Rows from block 2 of a small CTC audio transcriber, named by matrix and row number. Each number is 128 + 24 x the weight over its row's rms, rounded and kept within 0 to 255. All counts start at 0. Numbers have three digits each.
After each channel's rows are labels from the 100 clips, of 14976, where the channel reaches its highest value: "responds to" is what is common among them; "loudest band" is the band of the loudest frequency at the time of the peak. Only what is clearly more common there than usual is listed. The data: telephone keypad tones over noise or synthetic speech.
# conv: width-5 conv, stride 2 (model.blocks.2.conv.weight, 192x160x5, each kernel summed), inputs 80-159

conv.63:133156130147110109113106121152176085100128118122093168165158121134124124142124109121186110167137145104130153123102159086140122113118163120096103098119129169149140148102137157163155132119133142171113147156132132182078115124154114149118133117
responds to: key "*"; clipping; number of keys: 2; last key: *
loudest band: 1000 to 2000 Hz

conv.43:136137139149074136129156149158152077157121167151150137140109120113121135117133144142183125087117154119141162115162129087134092099123130129133153139163132144129106111144088171134129115122107138083107104124114136144105114153179102177151137159
responds to: key "0"; first key: 0; last key: 0
loudest band: 1000 to 2000 Hz

conv.158:114158142167105117172118119145094179114103147125117145144146120121117137130155120127143118126101123147175153179109120160155131080097164164083153130101177133143133142170135098125105133111136154149095109148143208121128146115102109083147085138
responds to: key "7"; last key: 7; clipping; first key: 7
loudest band: 1000 to 2000 Hz; 500 to 1000 Hz

conv.90:151133145123125117130126081161122122133114141114123109131110124136140091150123100104066163120122121104166127154155106123119111102097137129117143117094119143084122136071161129149154164122079130102124118091143155148074098100157133159157154122
responds to: key "B"; clipping; last key: B; first key: B
loudest band: 1000 to 2000 Hz

conv.105:181106124117161119108135131122138147109140130154176095122159125084119130140112161129108135140187143104125165102116135147107176160084125132146143138122145104142144133125145134171159096132129128137126148167145121154132172125123122139146107102
responds to: key "4"; first key: 1
loudest band: 1000 to 2000 Hz

conv.178:119125113118090135113150125143170140126131099113145132127161099107126114109156132148101182096106144103130067091083156132130084132151127087145156135137120134123135095156135141107130145129071089136116099141119160127110110065139115132117090114
responds to: key "5"
loudest band: 1000 to 2000 Hz

conv.131:135167142160116097114102081159153125152095135100106138089086077126114122125148139177090142118139107128111097111109110102109112095098102124057080087153119122064131132102130112134113114088133103114122108117131137159122087122119143099134142125
responds to: speech; key "4"; clipping
loudest band: 500 to 1000 Hz

conv.125:141141117131139111086131133078111154150129108135152117100136154136119119116158142132089123162145118130127154105088128123176129126127081095175087157124107091141157151115090126114101148141114163145139078175125109101137154100116148150115103125
responds to: key "B"; last key: B
loudest band: 1000 to 2000 Hz

conv.129:123151115137102154100126129201123132134154134139087109121108128112124095149111140123115141110110111112097093091110100158129121097150137089117164139152136088122122156171087072130112129115162088131122146109131107134112158135152097121158142143
responds to: key "6"; last key: 6
loudest band: 1000 to 2000 Hz; 500 to 1000 Hz

conv.68:091132126118193151118091113180146117124112092161126124129098084158104178163137125126144106134156137116127180169144133162136095162129151119153097176154161144152107129138132104142119132099127108122117100122153132084112132144154156166132160183
responds to: key "B"; first key: B; last key: B
loudest band: 1000 to 2000 Hz; 500 to 1000 Hz

conv.9:129132102172119135145097150100141168118163115131100156141107153152156116103141106132119154125128089162145167130118112097130122093157099162156125089133117118133148112177127111087088109112135104172126115152099144131171155136128131142116134105
responds to: key "8"; last key: 8
loudest band: 500 to 1000 Hz; 1000 to 2000 Hz

conv.184:170089116127113163146130124150137112153110138162099090156131130155135130103136160148161134126135142184136151155137090149138160150095116110094144153126193143118104127148197131110157154062133100117130132125088126116128122152185130116118155125
responds to: key "6"; last key: 6; first key: 6
loudest band: 1000 to 2000 Hz

conv.82:134118110149141154141102086096143131140125130121112150161085114132141092100107105173095091136107158163122104119132162122092153110107159101143107116143129133121110135162109113162141143148113115127140131147123136137184104134116136141122136109
responds to: clipping
loudest band: 1000 to 2000 Hz

conv.132:134140108126157126119114115120169118118105125116064178171122095095109107135124134157144182151175171112085124084160094101120143127131176165121119116139155129175156164127145131109136118109134124090121163121138102141127150130088100166084118155
responds to: key "3"; key "6"; clipping; first key: 6
loudest band: 1000 to 2000 Hz

conv.83:108110132144093114127094198117108102143124123119111137110114123121097134128137113140130110113095175119124129164125151152169105147162127164134113111132102128104154081116112142123120109104110116153128117085168119138105113171153138104096133093
responds to: key "A"; clipping; first key: A; last key: A
loudest band: 1000 to 2000 Hz

conv.87:147114093118110120076169152140128149143149144137165128123165159124126096093135117156145134168133095099126103162133111083115126154124162121158113123086145105123129131134113099112112117143155153122148109125126114095162118155153101097140143115
responds to: key "5"; clipping; last key: 5
loudest band: 1000 to 2000 Hz

conv.24:145170108093137099159091096115105170152144122137164120147147142115163132098135117154155110103137152130178166163100123118138152124110161125160123102110141155147154142138167168129152177104109156122123144159138117163087114151145143169153106139
responds to: clipping; number of keys: 2
loudest band: 1000 to 2000 Hz; 500 to 1000 Hz

conv.17:117114156158123107130145126128169160146132169189132137110129141133113178118168138121154146136116121151098118097109102090159120180132125098162112160123122091132192131097100112160157125101143144130136120140159101139130184136122115147098124152
responds to: key "B"; clipping; last key: B; first key: B
loudest band: 1000 to 2000 Hz

conv.121:134170131134113090127129096116087099100118135106139124115127113114113106157149117120119116137118149134097100126167126120151129103112106083114138141109150099093108086081126104120103099114148150117122090193160153156093149149132130114148146116
responds to: key "0"; first key: 0
loudest band: 1000 to 2000 Hz

conv.115:145115141153165167128111081136165125086131113126112108155131126119129069122142168097104142125174099078117145115135104128155130131142137089099109109170126144100120156097137127146139120110168155091158144165131121129135129123144164068088109137
responds to: key "D"; first key: D
loudest band: 500 to 1000 Hz

conv.128:147147128185087142134108125123159143125123105147126168162121120124116137162133121102150083092134130122111095167093154103129132129145088153067124156122142105117127167148141112111151081159144115157141127102124115128132136147133133157135147142
responds to: key "C"; last key: C
loudest band: 1000 to 2000 Hz

conv.11:157092134103097093163097094147110126130145173136182090149122100143155155141097111057121141093100116114124125092089121113113168069173138176104150107133120123116139149101138156136100115130102119127137126142140138093138095099103096110136091134
responds to: key "2"; last key: 2; first key: 2; clipping
loudest band: 1000 to 2000 Hz

conv.186:129122116120120105133111106154080123136104164125119119144106113142122112120115099146130119112105129155158084197122116158139080109130143103129107145141157117172123160116175131157140105110130151137122122173101158066121113145098082175103172142
responds to: mains hum
loudest band: 1000 to 2000 Hz

conv.1:118169111164135140149151145093146132095141132110129174166137134115092190112159116123121147081110181136131113136143137121143153138127138131116129153161151164126081137137108166088119110141164136145118125154162102101191146148144120096131167136
responds to: clipping; number of keys: 2; last key: C
loudest band: 1000 to 2000 Hz

conv.109:126112133133133129112131099148143138116126134098122137120138157116116097113127120132097124175115118123123102080114144163151158128173126129116169107118088143105098126154112111077145086170134176119140124125113145173127109132140084097127110117
responds to: key "4"; first key: 4
loudest band: 1000 to 2000 Hz

conv.167:108125111142151139133152137126075135094121170149121152076129110113132138081157133091139131114123138117091171138138149116100128124134093139167114135151124153109118112086130130116104107101090089117136088157116149163152152193170103111115128116
responds to: key "8"; first key: 8; last key: 8; clipping
loudest band: 1000 to 2000 Hz; 500 to 1000 Hz

conv.66:145120136138136106112128147146147139190117158155129142109138101126160079112136119114115122062106134152114107091172148156124147150080122116118123137152127137161128153086152133148087109113145113153128149131183102147164120121183104147102136130
responds to: key "C"; last key: C; first key: C
loudest band: 1000 to 2000 Hz

conv.127:177129153097095109114101090068119104148131094139091111114138136145075158159134148140132093126119134099173143159121134139160135143141133135133140120110055126102120134109111147094140138129096078130100094169115144145129121120121096112134153110
responds to: key "A"; mains hum; last key: A; clipping
loudest band: 1000 to 2000 Hz

conv.164:129162125063111120105111111093157133084167110116180139158119111120129138144132122135104150136108181124097130137106164132168141146129160153105137121142104149139137105089122098129119109113134111102146148110134132122160106145103138105110150135
responds to: key "2"; last key: 2; first key: 2
loudest band: 1000 to 2000 Hz; 500 to 1000 Hz

conv.72:120106124136137125115151113095158112116121125115107118160163110142103147065147132140145109140102111158164093169135119167201132131118096080186125114134153106109150119120105112098120091154131191134099086126122142113125160143119126121114120120
responds to: key "6"; first key: 6; last key: 6
loudest band: 1000 to 2000 Hz

conv.88:124153153090117129146151114111159131154134094185173119122153123087112120158127108174112133144153135168114144100134165180096145158154139118139131171160095104101127155153139093120074183108143078134088117137113119165131134148090161113099123135
responds to: mains hum; last key: A
loudest band: 1000 to 2000 Hz

conv.4:113148123108136160142124139127133147109165170125162111101124167153146098085096117097126180101109118095108150114126078116128136156099109151073130136163118115143081137091089090133141085133151096138106112116119128137168119106082096121127141117
responds to: key "8"; first key: 8; last key: 8
loudest band: 500 to 1000 Hz; 1000 to 2000 Hz

conv.152:136165120144155125171115134127169111118103118133110109178156107113111158137146091092102120101062098172153153105131119133175159109140132172114098135146145160111160107126117141136122096118088138150136146132123119142155179113128103122125140126
responds to: key "A"; last key: A; first key: A
loudest band: 1000 to 2000 Hz

conv.35:129133114140061094146174159082111190128170133133155117168163152131117102132121093131099123144118096122127105137132094173139111137149111155145101130127110109135135129143171100146129101130128084155151159115145130138151107158146125144114098154
responds to: key "1"; first key: 1; last key: 1
loudest band: 1000 to 2000 Hz